Weights of a small image classifier: activation gelu.
Rows from block 7 of a small image classifier, named by matrix and row number. Rows with one number belong to one neuron. Each number is 128 + 32 x the weight over its row's rms, rounded and kept within 0 to 255. All counts start at 0. Numbers have three digits each. After the name is the row's rms in percent of the matrix's.
After each neuron's rows are labels from the 100 images, of 14976, where the neuron reaches its highest value: "top examples" is what is common among them. Only what is clearly more common there than usual is listed. The data: rendered roads seen from a driver's seat, with toy cars, trees and houses.
# fc1: MLP up (model.blocks.7.mlp.fc1.weight, 768x192), inputs 0-191
# fc2: MLP down (model.blocks.7.mlp.fc2.weight, 192x768, transposed), outputs 0-191

fc1.417 133:088082101074085100102159115154161119141141109158074149095154079137199184146126081084102176139132052119099157179087149080112093161135168149182198147162056126183112149169166156153176170108059148110115161087136142098125102134176099124108146187145133108106181156098121135102081088149074097118137119137076139072126108111086172152186130148110139132133136146160125094128130110173144156140153152078136079144139095140160151099156127157148074166136101098117173133103095161122145084130088112134084188123117138134178150095133146086075191135179120143127063117116129083150142117140142105121
fc2.417 134:073085127092166148144150115101167157158138088107113143129142163090145104101160159091068106094108136147118152138152161092139158131132130110138186170130112096115149137107119139221146106117141135066099187149102133114149187161115157126185115121141112096145132131166088193116137118163154138136125174115139136112185137134140189132077137141066162081057115135124117110143127123096172116121064145102100135044127063164159126081105127159126152092097103041110171129140107141177103116226091103099139139186095052140147141091153082108148151132138130107117152092111185191093154137153126110180
top examples: double yellow line

fc1.379 093:111072091097149156119109092140181050131147085192143105094162151056109160149167127102158092076102085113073121139115090096089119163120110159107144176188119133102141147075089097105145145069167134131143133107118128145164155138161171130150151153055121118112149147188182129133104130110072078066167088102084123109156135115154133127124156148174188102133107143152189183117142153115115123121081159133119184138117160097143108151147213150168088110135151114124130140112169166184077141131165171145105159137066088113157149099101123138210144106091139117137130108128162077163085107126111143066
fc2.379 100:124100131069127126129160100178070119132107089115090109156152126077183154052158112140119040139124093090127111107180105170109126168110110162111131077098088150136174147109138152095109123147161114074102069164200161147151069114139116142135188186124093178111112124081136142140161141181135077130155164136146165080105140134143078154155137089094161149136144144127138085072148123149150155139148169127187161127116118109160108181184117146082145078105087121105107077183110153152127157148169119106137138089170146081156178169076182108140136152138096139123153043102142109124133054092116159125
top examples: dashed white line

fc1.183 138:090091101117095149146204107164108114086179090103124113184162123135165136108145115172124086106168118162106120132127182117169156136169159101114082110082138140134120128174135152076162170090160087105127106089106136174128119153179199150105095149110133154133106189189109126095107155129120136084132142126105083178108080117168109173105167051106189113148128189101170037100150057095106133120130101126134109123155151183107126129139063163131090164107131099088131130107182062182109142137105126122154130160128077111060131124168075115185075155125116113127122160172164149108170132093118136134
fc2.183 142:126135141156084144109089075162173130143191116171068122134199191133085068153102098169138106152162123115125158189096163186189066117110105152140099156115103119123076139164183155104134136072162105149164140103133160058119157143148142132172141162148117120100067127168100095172113171105119161233105112142182087131137136103104131103117140116173085132161121097107114204149128136129114095161126128165153055150127109149137080188093099132095125093147134056064099111146118146104081166122111157146097090122138120152131105163120077103120142112129126124204123087105109092124111102139147098128
top examples: crossing stripes

fc1.171 116:121125164098069160170102069048104144157138127149133124158120120088113130079076176191136142136103148108081082104139064103159133153130173125137116117190103104123142122123087117149107194115198151165169145122103109134160142138093171116133173153078134141153112077130153140140135107195134118107147110177073121040147131149149099138098115161100113099117136181128122139208122083145176212085119153093148097099132138126136113141141094128125082170169116150124136148081109081061047139116125100103089172158110076165077148150142121180158141123136129136184126176177116122143136097128121164075
fc2.171 117:103129142124142120091094106162151134180150188115180159138132110110166083124181127087163125060141078165149147128159131190113155166111122115138116229097166143155080161117130187101164165096109154104130137166168142147134153080137071122092168071117078106097112163122108189114107134123128114108099123114150136127182165096119143135139061149156127105167085080138062092141135170176120069145094123138146113154085153144136102117157164142066071126167203126159110133049126180123136135089150099135096150102105152133126091092092162086074109157161072120114064119092144152139150147073146149125
top examples: straight

fc1.106 048:128105131127143177123154107189148127135121106114079198165131190133140097155095183153097073142161133100087087149098110117139185129190071096104114094108122152156071160101104126123113073157144145060138220092156129089103097101122125138172152154094196119107169134159145162056160112084191116116090115153088114074143109096104123115191175134142103150165180171152162131146081128115084215105127172106102138113089129191114090162151141135112127126146103131154147083110128131115151079124131075132085108179066152133138147106154158122100119120150114113130097074092152069136168132103105130123
fc2.106 043:128137061125147130099128139152158111083130105124093124128160159156143082124103153088100116129157112114084135089166105102111155115158116135090089155129129101129114179132092129085117176146107072094185180108146152111113105141158133174135157100100196136082185109214103200119131158154126149187122106173041127064126150097147146144144161112126124154122086080112097074114125102157134168129139201144110089156086021146103075136120109163193136132135120095085112134075170123101128086130155096158129123120162135108115126113084100161160231095144085150134098124134139117123131170115157199140
top examples: double yellow line

fc1.268 023:100128137185108082121181135182194144122106093104096106130122136145184104154059143138153127119123170135094152082147172147148138115097095154167109173098130181099142129101107064177154135158141104114132065126148183110137142137114066160188130159156095099111112138142172192141087039103120054129145073159065153117178136166135150178117156133113196045135172156177120124103143143185177160115092102051084124141122100102105133138097090137155134122116107109138115132134142171142092087139142129111153191112103085115177166133141125155105148125137127155132070129111079144079084129137096096114
fc2.268 023:135178133117156151141124161128146069134130132156129109103133088156092076095083130129029120152094099118138157158065137038127101184126134071105092092103081170143124151108187173152144192105129123134132120092105160096105143125182144084132123086123081165082174117124132135184135114144052140112169136101119159153108098157153157157129077182082114158150119172113114120119119069196081133146142096178182135098132130125128089094170160164085115127130172130128124134120123084101118167163112093186077110169152148153050124162108133110107138115193111108124173149100159197140179123152154143114
top examples: double yellow line

fc1.568 084:083078080138190066160134110206134090076080139169164138117142084159103104126114094169158103111135136118188087104065086063095138098178171145134165144129078140100164194137140191084105097130144114135117161138145166103090159147169134154103103121121124140100098131144107125161166136128129157148171124106123130082101134125119086166113142093122106126097170111132140196169130148162138182111090154141161208103118110076085138098098119191137159124132102060120116151168125136202124169192155127169129113083117146154115146148121129167137141112065055103181117092180128108103151106090160114113
fc2.568 088:104108076141128185165167156142153152136103136130134121147070146109081131093104156165126107040076131088118109126132066146112147140149140113161159170099136102141188102109108181122137127100135135049131117037156160128200181148126117067090128113176106132144105133127107103123146163149142169136077126156180162145154117113139134081175176155194099128102083162116159169086127098116116111044175094155172091090089088133176146172170101167145140165102108095105138080107151147161122143155127128091169156151155166110136098166044104097116071137123163110124104096163171132136141137129089164155
top examples: bends left

fc1.726 104:137121123142140185125109149161093164118123122106118162108131101162117108111071164175092128098163069126113186098095072074136130105115160135154148139108050223144106122127156077130156164159104188117174082073112149064130118076118124105116092108105073169159154140159100095135161121181089128133064127161150155124147105095113162095123100108144109143082124088149197185129111140196178135168160086149170105121138104101105195079093133101160078104112101188090189127088107131160130147124127172126134126132139184114119124187149172191124112134105149147118137107126055119162127109158166145146
fc2.726 104:118102135080174159120111161181143169134135132124082122122118106160129120153078152156098122174116155057174151144102089169149174091136097094181041098128076133106094035166097100157179070180135133164143143110136156159171087118130130100076103093158146178105130125148146131141112158119138100087187121149117090098123106071135110138130115156118093133095159136159107164120093134100179146117093073154109107137141154124113144118062140124161111136074083135142113139132092108117170203133115246103197131116083117069096105108125189105125188164132142117164124175126131140127105094131133117164
top examples: bends left

fc1.730 030:100135082134109125137154144123127146142120112151137135105129108118149153125140163229157133129129155153081078100111150133133120198081103081153099148090146211122172112163103133134152144093154054135155137110077132098108148145145120151138185185120094126161152175169125105143153103149100143134099117100120191122211051115132180123168105187122127064142163117117183142100139092104153126192124124142147165165131056148117074131102120144145107139145114091174167080115120089178114016143084116089110115094091086163106096131148124129106111163133123126082136092143174110100149070090160082149
fc2.730 026:119128149139108077147150065183090122092156048116202107160121132185083063084183124199155145092090087162101128127104096052143070118068093160110122129114136126107128090116168104114156151121120139186125129090135090083143061169141152117168132108109163126060159136127139181138179111150104125111137170099070098122085108167067166156150153132167155164127144136160133160107141129122091152087168130110163126123162166125106120149139163140093121115122124093107116210078147146100174127098144050103156113140182183136136131164141129185098165151141144135124149157138079121155103147096165167131
top examples: bends right; solid white line

fc1.294 053:080175134165104153144177098179142133164179126093114125095137079130062052145139115126140088148144173126091134129082111092191079153139137171157121157099162164106106134158089056137133196100158154164111130162123169092129164106156089170184134130155154096107119094118115163133153107153125128114163139090123132174185101129134130125140097122092127111112085093140138152132106156142093137129144125101112078129130113152169089148070140159108141179141089110077102067159116105143129151109152131131160160071176199140108047092082168053196102202128116111133144177110152156139140115081081151069
fc2.294 045:075109106118127095084040126194153173116117092165113079162151130109174166140134153157150126166129140119101072149166119057140130076141099144123160111114082132094159098151172190117116112204070074104166058109110159183174117132128130144119100126170138129078115105105066072139158131150128164163165145109133128150132163152145072204147112091134111157150107167139154133140128164101140145124134111133131145091086157128139118096139086115153112132144153102095122152142156097220137094168155128053111107089142088140156135099154142157179087072153106172131160041125123069121176123142149138158
top examples: solid white line

fc1.582 110:129098184079152150131127167129165147147052139072164135108072131161104125149176079125068113136158077085073129125181136087128127168173103174104096149189132121084134167186155161161067147102118124140138160061153106134111141132123091168136102174123120050103166093146109135170106099147119105107139120085171128103103159106141130134155092100188108182128179121152145142128102179127125150101128097107189151186118140074125128144171144147067168175101110120091107119105123176118166139182138150144078158138135103169080127112122128093144060138145125109184143135074122178120072076116158135187
fc2.582 105:047150069111127168112130121176139158150093102114068126117129124075136162102132085104088135128133115159139101165087133140156120063122081110106132072227120137135105101077133104126076128093095112097160131149157128156133076134120173128140129143181188053172121210134116157126096107131133083116137066164138130132084160133189139185194058099152144107171080140118181185153094152137140175103097100145126115152177108147115119110196127128133172120154159087093131175119113180112154118123093166106126159158141177164125090146170091110137110134102131133137109110118105093152139070161102189152
top examples: bends right; snowy verge; solid white line

fc1.724 175:121205176121146098137132146114114133171035172177183089152113113164111090119126083184086120134124156147139104111097116087082108114096080129118108131151075145163145151179129114154097090126165101046095169169135153149103069106144114126178117123118100138144161177157178106161084140136102066098126097173107122154101145138143163139116171139136088132106134110157107126140109169076164132058122188153118083164134099139100122196162148096103135094094165189140151129087152127084180134083142128100191143154144095123165119109107194069124117208126159155150168150128143076149119121145104109170
fc2.724 168:146115138137114140188139131141161078116138111124124159147126143086081178123124151154148133126121141102108113126046092175101111196089168138085130094181124159103144173112070197203138098140123162115081111142112089117083118138129154091124168187097141126169122137133148148117158200188144093145137146147112114155106034101084102109073165112103104101171116176095183128127085104109164127167157128184138133155151118134138148142120106148062126090155107129124067062109126154147130105160157150100114110156199129107083117087118070102124116161039168123159141067142163161138056133150123134147
top examples: straight; solid white line

fc1.50 160:175135114115119108167128129120140063111111127181141080159165152169131204157209145034095099100140157148131129157143129075125105075150077128108096130126126132153121127097119153131137081097060138106131199093191066152120183135173131113094095138202159113174188110114138146139141124151073097108057102117187086154096154151110093167118108116083085135111151138091159189142163104124143135129130150107166139111127159130104138089130125081212112117150150118111087079111098155129099143146124139096085141171151129085165101105097113176147127117115155161093117102175171128174195112138122156173
fc2.50 141:129060061150145157117131184088148126131139180126109145163134161159139141154214099109128097111138171127121071082192130084113162124158113125135107201158254080152101151155097099137117157100139067145127158174170121125130129148100130084107100135109118171120113153058113127101107143078043148127107120111172174127102133087129147133120117130118135165118112120097125082095125105166113137112078110094115102120117117082051105146127102135175135116071160158068146109130134105166207136134101145137157132161135068106104166102164132145179089127142153151179101132150118152131198072121089140134
top examples: dashed white line; vehicles: zero

fc1.125 154:100112107089182205170175133173145132124127098139098156168160101083176183099142189132095161087145237109150106160106155076154131176117091119136137076135105144163117122133100086094100102159154098153162147110100145131123107185118115057140178158137169160145113121168093159105111099150125131109168094079148140184139115102129179105106137099120113153139150066065106100124188149164160086097116206161141071145145147161081088130122064113085142118171100128133082163105144165121071129150083119163110111112119157168125100111134081168149142151097121090136144135144130117140179063124107174147
fc2.125 157:108186104191110132129097083125136118106122141167118124105126166146158080146177126124164193130116166177148079112134109221180153083166104085152138149089109136138198133134124108080079162157135084118110137153077054137106086111139110084148137113181163088119136082157119114125138156116129085146110092073111106147167159169161104123109096171110104102091045125130125134106124139150109124132160137153146082113117111127108073157060174146143126190171142147105077103115156170127162185115163077154153087119152216116114091152077096118169159191118146115161121169162164118141126116110164084091
top examples: dashed white line; bends right; vehicles: zero

fc1.302 039:124126145117125093104158152158083150116131150207163109163121140126140132092116136175152099159166112112112129098127118082118160116085069173089110154085100099095149122139137128111146135080143156086156153133110088127178187150105107169114114127118176131107113154162150117177164127128137099092193187109119085128134146211109104100113138158087147143116084116129100101132175174097108141078110187139108136114111076074071147128090066087110150138172127082111131175158174133146108074091153106111154147154170082173091149130123132054131190138198177139123162060206113096163101146175087187144
fc2.302 039:120117131168119128119145086119110130114121085061086131117146156130126167127176097092134105144082158093125121148128126090139127121133118132192114128155135123164226087173110091151198133096140109089109130166101140176156109112160147107140105115108085108105115101170101124104149159170139128117010179130115060168148119109105118140216155118169154126146133074169118137124148172129114087161145084155231118172046145137144072128178161065158153138157137153134110118145050091144110115108095112128170116140156105153163160108156152132141122123141104156118103067095194125151153151102177093106
top examples: dashed white line

fc1.238 126:095150130173096172143160137149123152131077104112155117097110070131112157123088104109109093148135141187155101054187084099164127126205105163096092133088114146156145107121114143125145125135086105071138194196151157167176114116155195089143134079159077117118150084169100058175096109079142086082115086158141117110181128096124149130148083083138123174128137136112126072136168109127102135197148079080170076157099178093126122158153096122169136147137112086124104182118146136117129111107155130197136153117117131086148160117086128168115118139178140156079095124152182112155173120213150118114
fc2.238 101:130134145116147180151114154104178118137100168142089090114098131101089094113137123112130053151096083142114158074087080063095138153073170092140097092106151084147111093166110147140088151110131099099117119163130163155096147140152124140124123104142148195161103156141175115142088143071157157146110132164169154134142108089095198131142160143181096079157166093148123159142134202085132142109124132128121104107130192054088159115107175174209194130086151182131074086140122130083107092119171160114149140142180117116128172087149082109089132093083138105161123081157158099211142142092168123150
top examples: bends left; solid white line

fc1.314 149:145139118106133115112158134141118102122123155116149121158126106205154095151135080175129158104088135061124166119139145111132106155097098152149140131127118093169090167123139117090125147133187082092132159091117157098120168130180130113136117088152124157086093118154148117089093095143166132075115156214123145164107170091141141135133164107159130094120137126177107163100100092121146076160143069100145106128165095185204159110119107117163144156119086107064214181089104162162172119133138144134168132128085141092137187100106147077076126090174139083126055152026128055142113150148126124209
fc2.314 138:095127111099128162126099111119141122062121103128160175074149120152141090096123114139080151092100128124106119199155127126079152165102115089175190157125098102119099153109120053102107121190185103159074122084158137127155142156115126077141119220158137153119094110143161158150126108165162123091104138119104112117058111123134205174191165083155142117126130164134121127071151088115125130154110114108110145144105107131168087096107163109229105114218117125074188213132085148135126068131136130120138099189123106161131151135146152114145146115123129094124094171142160081111183111079108145157
top examples: double yellow line; straight

fc1.198 159:135148122102140107102149134171118136070125141067149161165161238171150208105116138091136099116119111123108119120133160074169090143128138091118140157132123170120075122135152160155148083119156104081176103129106164085152093163142102113122078075123077112158085109125123083107135134112155126185170106122105143125090158119092089086115092090129151138061142100171152205055181102151167114150240139163147134084152172140107081188121130125184128080111112133137138117067135123152124103122167148120135156156150139144106137182134131182136154051167116137090091122148078166151110126122134159122
fc2.198 157:094020128138205122130165154122144138126136139084126148117156157137085138130086158089115084134097101182114081167076145182185114121097162101128148115072143147138121086170104105147166111141123094164131163171148139155114087178122178105129112158145172089095119083172112147162118121091159092144131133102113146144048143101129114057137118198111145077064060121168144180120131124094119089149184102109153121127106141164169103150096154098132168100099070133102167135110148187152143113123134197152103074151179127144146146140138116064145190128111143112168100128113094128098102070158116074139
top examples: bends right; dashed white line; vehicles: zero

fc1.58 077:077141103153125148103132187152138184131112202127159114136132055086097134118101150147113130139171123142081130109110115120157099120125137141119102140106180169135096092154129080158120140138113107065132143133119173167134216135119130144119148160120162126132093149134098117097151148137144097140157174105115080132161132091146148124124126117096123074091228109122119167104094148144066086179248130113117096101188132127107116139121105133110130128127143102041135106086130112043175106124116061129091141120101142142132124084137116111168111146108139061173164130107125159167234109110186112188
fc2.58 083:115114129130110070110169100146172051188124118111141153141122130178100119102133181097103149155113120129063127098154121095125119133048142153142122137074078154109137163165158106168122143154142118042182099181088103187119109127132176124084146090136116135105124070174138087125163109100202103107126116181145142082095124178182116169150120141105162085078159111078148150132124054131077138142102093095143098078186164128116156113110165130139141135189121173130122182180162125143144057113184114054139135122145147104173102112127134114077141092138153112173186134149137126132131135130150184094
top examples: solid white line; bends left

fc1.667 029:123160101075184094123149133107153143121118106090104146135133086138167092058107113064150179139120147201150161161146140136185164126154145131154051103118118139146120107148098107197123082095142142157110091114125120109170092127183050141071146129148126138132174134111104124138094127142185097162157156167135157134101191158132136147127130087091122168150146213150132146124161094119126137189118173099117095083096135128153142126169126105052143083131155130190106120095121131065115133137106184136117104115124127108177134069110074157134092120144122106104126123162126122092220060147042180100
fc2.667 027:050109089118102117083144118123092097149154120161149108061134117145105175180149206170085095069141094074139119126148142029125124154146116155114092106103095158134139115117194117097143146136090180103078131118172127183106116179125131094107101138095156077197183136133112130161093114163110159087137097111102106151069132135138117130120142142131158117133145090144153172147130104186083179098151164110179112136138134131103123089138192162120110098177067166104164127135097114119133125067181084164139085162167124109134105186120112175135158133107139195134080152089183189084133151116108129100
top examples: straight

fc1.295 101:101074138137144174139112141128061146159079138127140170116141162140118081136139114160120175082118198118127133099135158078119149112134134124095172110084158210099182147111108114083149143111113101126108110131094191143147166088122118222114115121141138112159112154147149121119113105136155174089116088142131197115187099130128175112115134133120062140153104077139137059127058142172172085119190147150099108084099175171081088115136150138141192100108168118115086167130135139148158109222074166100115131128099143192169150089081169118096136099126092150151103195152113083174127095124129133116
fc2.295 097:141138101146128119114124143171090183110114113097160110135117064121121095114153118083141107123126102125125168116104159151121161125093158100054155167110122114121148087115119150066112141130162092119097166088164178091138110115154145138086154130126113153152201101137124135182154108134082097115153149177085124082135088093151147110135085124146205126130134047139112219099107130192078196102085166104101122130183210136081166138148141134112121113091132157161116168086116134122176098149185166131093152119144074102188151108088183106087099104172154124085122057100078118127166122183109160093
top examples: crossing stripes; bends left

fc1.73 034:184100130099128109155113106124108170136141089120153145152110152131152240136111097153147136126134158171158148065169167125125122138109113092151111099192102148118065135166097185112159148066097119148169049144099179086129154085075158158161160114194173100127084221137145115104123152080128111095119149090107128112220140160090103101137141118162135124112075148134114159126137128127124099107159107078067116151135140109108183118087128123153093095123079069160141192132158153155108130102136118123135099096128108129150141100133113114125062136156133084112189130124111096185113028136116119104
fc2.73 033:111134119148133128156116111165158104164167173103096101108181137099147085104179158194121147149155062080133070126117122048144103150124096139172110119159112141153186138138100142107150124115081128090148150160163124147144124177202098055116132180127129148139138139167098148130055140155106079116168137111110115169059109133119143104063157143092125103089113111107173146148151123174143105089160112137155144130144060108176117162183162186145102167093117151137064169106056134083145125126093089168101194087139132138127094126078127138111075107197140192137071163084147093114121140104119132116
top examples: crossing stripes

fc1.129 116:049107135172123178128171122130104155125103136131108160149131146212054112139169138137132086117086129135072180183075151096102127077082146125105097139150102116093056151176110102153122101093106193150130109079144136118100140097116156129150038199202141144119156172118096153102111077087099158156125125140148142185121123097125174083141122142100127159133158126146132133159099156170082159152114141172120090177166098120132124157155148124084118140200096087117173119132142114138074128144163119165132134166120099139103116119169137161119092116083126055105154185106094090153175089145203120105
fc2.129 129:115173132131130134146158142138080097106164133167141148110149162157132156109200106159168051122069176106112109091138151149115090153158088121109146117176087099126123134151089095118139150196138146144103156150162130166128147160051121123127084128116154127117096106162114088084113109123117183127108124149120121098189067115096108146124166131161119181160157153140112064158112167143168118176113110124104067118172105145102132095115093107219155070131067103143133103104073097148116159095186119151133105089144126200176135082073118048123180143085094132136147122083136211114117130110103196117
top examples: bends right

fc1.260 132:123112102122179130114165109143164081143173111080168128117154201097149168174179119146130159140106160122171145173165078066106128128120047139080144152154161140103143093124108120075133153130154117085147071110137104166130117140144056169123139159096133096115177115133140146140167204104115144108107161062145119129117101131121090121112074200067150133092116125097102152101192123147140197121112144126099230102125131122087160108141123132156122156108127080155093111150117197170062135096104113181069156083126119134114172088170111139159114163145150151102050085136104119106135106109166106144
fc2.260 159:130174121095130094120134135161117155128087095122087121166169181171145080081147138144137060050128156124135174175092075146126164195118176110113140067095083093126137156102099154173103087121174152144074132093153118143143145107115098146159167170072117144130143126090161101148160192177160071121144108112096156153107143148139159195071189100123092117154158087153104126088142139197098103173133057123108128118168145146103105138165139121076130122200127162107103153148100104144123077137093159124167164168140133140098084172141102108129147130081145116134166076073118139139083119091074139185
top examples: dashed white line

fc1.39 046:149134177130174208117105129138127117133129100118168113105107118095121163125100125170169131134126198106105141143085164136119102152138119117131130108183085142148116100127121153116132105126099074153213106184128128130154128107178129149134152140159133119128094181045220122159091088112146112152130153189117102084170124158133151162135156135117083076117114190131174093152108119124140059144139116097096089150066125151115102188126168112201042134091137143146131184121128075157093119122116054152089164100058124122101134160119092114127183141114090070107140143157175154132112088069137068126
fc2.39 038:126152094127084113096135124149140160117156100160116162122139056194116117130100097141067059162122094172197109099148183009109108140086090102091074173157128209116118184184108110122107138119077144120106094078119107128143155136164114119173117120133139112148145094146111137110168144140143137165162160132097133135164122092101133162173091204141179096131171126125137164088143140134144116130133179091137142099142058156188119134182086120103077130158105098131123125118121146134202108109029103089114138156152110164172085130132148126086134101151099115115138132099143121186153133150102076094
top examples: double yellow line; crossing stripes

fc1.541 109:082132139106161133142159124129089125145087153119141111126072167097117148158094093127082186192149171146169169064144129116166093108148135157104047175156119159145140109058046084112154137172111135068153080096135101136096150141111134131145110120123114108144073172170108138161152132143121092172120110194150152088104117143154134132081107138134108134106163139114138114082130155187122153109176103089136104118086196098140110103106059101153175161078143097116080143094161119116171139146163116193138111164139100120193161135118116197113050107198123101105137102149156106136120151215103128141
fc2.541 100:089122194157075160170122146112077092136132094167082133206120141079087151149129100137162123142209094131125085114104088141127182144158109122175133127217113154122146095124106135130138159153182068110175088124115181161098160155142156109135060142114101120164137060155148108120086135100090134175143107078122132138131057121153125125107137126105094150144143065185103129184116150124135094118118106148107122097112206050155107075146156145065091137187164108111124089075152133125094149102173157081127105122145099149137119117088157118146109112153139175068160141181149137106114128087156121180
top examples: crossing stripes

fc1.426 162:101165156106217097142111077116121116134126099138085148162087158135162197167128098142118114132141135134141111130113078102132141082116096160114168095127156142156082095103126163148157127123135127075156130154157118099127133146159127163133089186126124101131150190096125131183152107078126134178073089149120141124120208092085133167132210165109054086121091142145187129114159149100142086173143144100143101138155114079136078155132168127145177096213162147123106097100129058051184097155156120123147160094145082125135155133140083106111087135106153129145101220143099163144124120141085087069
fc2.426 160:155149094122099097182176127188146091149136088169160191089147156087085143131125138109133125172095093164166121096090138215170080101059079147153100043115119082102150182171142119140152143175096184173135121112131100139112110150146137148173069119088157118085108198180155084119109166088089167156134174058161129139144159108128100119125060162165132161128107089124177141141133121173140100079127142133127153141095130108125090138180103106083178140150146085090146130164131130213128088154083126093112114102108110097132112151138174176102135156153148164118145114110123140068101111152121148101
top examples: dashed white line; straight

fc1.298 151:119152129095164139096148131137105174085164166141125189131085120104102136062158124170156137124120118066108074209144095102102124155075130062161129141106105103097104053121154097166128136116168116132146185105146121108106171139211179098118156146205175150149136110148110111203124150078145107140150134128120079099107123133130138098121183162190172095133141108100148161123130083104144124165090162160133134081089121089142058147185094034138164105117145136149091089137141137138125100111154158149059146085158113142089100164150122164120170120150126159078118104116109195102128118098176111155
fc2.298 145:177160114049142127097139119148134162164213173095116110115113136120068124056169119112151152111126153131089145160087089117126136150161156124129085117101122196156139053125206117102179144079096083097168070169109112098122077102117102139173149145131100197099132185155151133143107150135115129196188138143148071112118149106130130046079163139132167126090164100127092143166132130090148122103100073158114104232131152089118088099183112099082122129117122153114167127161153123173131107126158106080165119124111134140155123142128153109126094087132119096120126107170152117146140172101162181083
top examples: bends right

fc1.453 089:081116102152161120129133130149134042124119086126142074124134153144180095123118141115142085153087131122140165126128121106065103135094106136160187097111132109181034127135107127143166130120186103132118163149128176117129103156150113123136093103081106189116182085136142089133115088115114095166109179083076141214112164138118084151129147149129139157125173161081172125161113083135153076095119137205137148121182123098167102073093115174131185133106164134124175154132132092142093134137091136072158117183147104158107171181115182162110153120126081142123097106151053124178088131147207178100
fc2.453 091:114097129166058171103173130134128099128106100133139123142150138177122114149105085143156195198160129097078144093159058099146088132069103164128090124115108102181135110167081142123163115095071136130122157153119121160071144111130104116152105120185154116106109136173089191145124148134142080093143097109150183089111125134155108051115106153161128106150105139144138081139019104177108177124087090071146084118081162149117096151138145139167123162167189156144139137114111200102120102163085103103085123173196157084132190153163101118092135159121169103129163130122144172164162100141132121083
top examples: straight; dashed white line

fc1.142 140:186128095143133122163077127090163107148184123108097118185099092090127149110137081116131149140121117140150150091182161100090116135103124114196102084112104149133095099148137116188120102110113069153067139072176170127160109079078169172121118095090200140178132092166091138116083143139086065142148085189138182125150113167111120100119104105167092145149123105177174143101171156124138162102112117123098194100131122142141117100125151133137116132096137086120235156116147146166147176105241090097147104160086112172140096118133154091141131127080115144114174111147148173065127095120119117123
fc2.142 151:113150106088143138193126107094101110158094140148131147118154140137127128129191144140090175131153113132120115132117146173106146120080098150250091112107161160134094121177143164107129116154083133132119137101135095205101134089096128142092152053111122146169142113168119124074115157177085071111124172179123106154136119169148135095110154070130050166202178069163131139106131160142130112139135096158094138149142174137113175139099107155116084170074073074151117179122119065147162160100155113077137189145080158142149048135110101125095108144122079087139108150147114133090097103135073138164
top examples: dashed white line

fc1.65 167:122135128120175204118104106068129137152091141127139127136123146106155103138109110115055141105121140115140150147114160085092122096152149119101138143091162127165100181104158135177112145130139151182160101151174170157187145156080100130128134099114116109122051196159117142112103163180171178157120144127125123123130162172148115128174116077095156081098141164145122104168122087145154071172077095163207124128147115072174071165063076108166139166130120070135142097047128154094078044139110171082104189150120199118130127133130140088149164139175079101122127119131120147174099114099125094146
fc2.65 175:087110151077119157153173154112083118117135117130122142075147088137102130172120107154162122128133050136147159128067158136158147061121144146123087122128179147130115150160129180138117133141071058165109094154126167136090128098156106111110123145142108125162130126144107128116236114149170178121148116079102064130036130154117122092113184108104158170115167157174102093168077117134160155134153106135131140152131127165212203149101089097109096092172074067147184115137089154155089082112133136136112142128098167094135111161146160040142171140096119073115132118112139142096172149111120123062
top examples: bends right; dusk

fc1.663 111:135136132177121098065142083094073138118135145167114102164107122085146086200125129057091118132162131162147197118173088115174098137130171107108120123116147124100107086119127118175144187124154098166133152121140111157085137107165120123119136097191112115093098187103064179070159114120121102096174118132144087212169102133142118134107173120121130153129153086095139090124149113126102141161166141133084054142122132117096144158151112076138163115102189132137156154104116176124184116104113146123130143128152092175195141135151113140071116162038107051105207159166161147143146148070098086100
fc2.663 103:083136122122147238134108141159079110149090119112167171132091124121105111086080102071071140080102093164151161109152139137095125118127159159165134187143133149145110136141204166149176122158126158170132151164125111055131117076114140135116082104140159095135123113198166144123113166127090109123062094084118120161099149168156145108118088069139112161120152132092094125132096128122035151146144075117146112150163085172139077106150165110123188148112123153080176081153163079095098144154079092203155107190128075161159116149132120108126137112135165060169128130148147100145184128150117128138
top examples: solid white line

fc1.79 134:199150166053153158129118098134181177152144084164122168128114166150132132131108133099135096145151135052096074144158137085132143133097117100095123153130143164094110065144111151075136128150149126171228131119148180137176105193123086169143129180070162146132050147087124141145114096154134105179073127186120093174154096129139158180169095119093090131152121180103119111143161111098126086115125137169130155098156115092158131091133146124119122141125152064179079103085116127148070156138104127123126116144120170131116140215039127082137188118146076110152139140156124103124069116100117114119
fc2.79 130:177132104081117162155122182174194121097138162120164137138053137100114090200133166136101090114113136148129171129117153126139090070063131180095152135109177122086123131115102166193083086185185128162142122130094127094222144117191096120107168090132149129159136117159136153108178144119133106186101073134125064152144090153143161098181069133117074134121126123112169071139126132138129130104139188143112140089136162106120110072192039155129147121108132059143132097157131198166100087117146163124117111103110129138109085127183163116125154093110123139125131080105138134182129102102133115108
top examples: bends right